config = dict(
    model='image classifier',
    dataset='rendered dice on a table',
    image_size=32,
    horizontal_flip=True,
    depths=[4, 7, 4],
    stem='single',
    init='lecun_normal',
    lr=0.0061,
    momentum=0.95,
    nesterov=True,
    orthogonalizer='newton_schulz_5',
    batch_size=256,
    adamw_weight_decay_other_params=0.01,
)
Rows from block 10 of a small image classifier, named by matrix and row number. Rows with one number belong to one channel. Each number is 128 + 24 x the weight over its row's rms, rounded and kept within 0 to 255. All counts start at 0. Numbers have three digits each.
After each channel's rows are labels from the 100 images, of 14848, where the channel reaches its highest value: "top examples" is what is common among them. Only what is clearly more common there than usual is listed. The data: rendered dice on a table. In brackets: how many of the 100, against the usual share in percent.
# convs1: 3x3 conv (model.blocks.10.convs.1.weight, 96x96x3x3, each kernel summed), inputs 0-95
# convs2: expand pointwise conv (model.blocks.10.convs.2.weight, 384x96x1x1, transposed), outputs 0-191

convs1.34:122161117150107130139125091147150124141106095112105108134099085143097123127145143097093107107118138142077103107127126137099126098150115115058106162157155136130122118076129139088114110113149089135132131109123083147147108057141119129088143081140105087123119124132132121130123113107150158099
convs2.34:123160136135142113118156124099128120101070160131133131151129121113109161139129134124133124158157131172133127099128153122114117158101171144155183105129154123099080072196082167096118118158128160104070118136125135095140195130106092130092130182127156146133121114119105150125145110125167156126118169133123148085123137155149114144154106118156117138113140130111125134140127133140142115141109121115123164100109128097135133142127167131111104115146111117115160101125140100169118108091129127171091118111117191116181149132136115131082125168158132133119148086124099161103099133153130126134
top examples: one on top (97 vs 30); white die (37 vs 15.6)

convs1.24:094122163163127121107141081144093109117130090101100125110100080119123127137098123094111105121159172156099073076116163139113118138115134143154115114134171146142136098127126129101095107083156083112121121100086096112124126130138104137089093119089131107141141117151130141148126134146126150159
convs2.24:139155139107103101164166114090137136125143156129122136164134105161083134060104154133127143140161110131156123175146123174157130078126091163137153109129089126142149129141145138130121113127128125103147079143128125104113097124148100108114124154138121138111118142151139130121174168115128136132114121100146134091131132108161163181185087112135115076182146138140137121132132134113136105115059115154132119118124136104117129132122073095046104175133131147122117107147132120122104131144148105162130069148173134159136161164139132117153144154128123107092128129155106119151095130144131123122
top examples: one on top (89 vs 30)

convs1.25:172106085208166086138156106156136142094110128129117150126127139123163126117165126104109159055127146120118125118140123153110149139130097093150131138140126122126146127128145127131183134125119135138126125142137095102099107087131088121082135182150128153129117138111116121178139110106113116137
convs2.25:128159172117130138113142138134108117094146169115147143118142196067191113130090100136145095101124101148130125115135128129215121176167130156141105194151078129175148156149131124123148113091125147108168102193128133148130139139128173120169121146123111087142127130111156133132094155139147119131158136136138112072129097106118117159117132142161123134145127128151131142123125130132139136158115132134127152130147103120152122123102149100096128114109140129128118149144137113116135136153164117127141108124121117138116137126092154117072121119155130102132149081119149113083113112081118129132
top examples: six on top (100 vs 29.7); white die (63 vs 15.6); total: 6 (29 vs 11.8)

convs1.80:114106148122131082117115086145095143170108093112090109133135197114106122112112127124128163090123153083120089102107099109147129108119135125181121135114146150144128155144161117161109115089129108130211147121103122153183115134135121110129121149139110131113146125109161145131134125144118136103
convs2.80:126106123117118149091136134155131091103121143130123123191133118164111093153135193121129094123142135115121121134136120087138087113146145078125121150116180125129133139086110183139150097132125124125171188135124122113118131134100122134094127129126134127131090133122142131105160109116125125136170137141133142086129143136162143104116198140120154153162129129139144139131129129141096142125125137142129151145139123140127116127141154152145106091108131141118145116100124124101152146129094144063093089168134115135150131107143110126110128111083129165065125108136148137125108138126125132141
top examples: dice: three (70 vs 33.6); six on top (67 vs 29.7); five on top (61 vs 29.7); white die (37 vs 15.6)

convs1.86:166141170114162136153139125142163127105131131135171119158114128173153108133150136147147146129174125115135092169151123152143135137125174131102113144153067103146112129142165125130130145138136136129130111118154134156138166155130136109138144164154138144142116154123180097199171179106132140125
convs2.86:145124109123177138120107119132139122149138143138126082108139152158140120125112135127130128076141130129122131080115114131170145063136149155158116151165122128051078098132135103144140085154127107097140110124132101121127119120145143131080138156132109101157119133107119122155124113106132111128127109076115117152121118117157120132121106127134133112127136125128133101121143131134134138097134141133128143123159117145180121132156146121197100145138133146169123119146077159117096128114183140135111119162135124147112111111160135126132109155186124173147116126141091139108051089156131132134
top examples: six on top (100 vs 29.7); white die (46 vs 15.6); yellow die (37 vs 15.7); total: 6 (36 vs 11.8)

convs1.14:149132123157132098090144091177142121107104132099092134146144123107171135095085122114116139104150102151141124129125103101148150127155100095131159168123104145123143101096106141116118115098108107109129163106085067119100143096133127107092167150134108124128119128126106173170121111084151114097
convs2.14:128136135162119152112164132144127142085108101127141139140124133106137156148167142133117153124168186104119124140150129157114102102123175092134068097123159124134131161154101097112096140121129115141145175116127132120126119136128115138083133136135089140137124115154129126120133110133144119134160141120172103130124104187165131148119084122145151145159174130122118132125134132115120136138152110097137155116119147111094121125148137130147176121075128125088157134142103125190140135104186137125121143153134103144158191145170128140133104119119120163128155172123151138175144118140124124117
top examples: four on top (100 vs 30.2); white die (41 vs 15.6)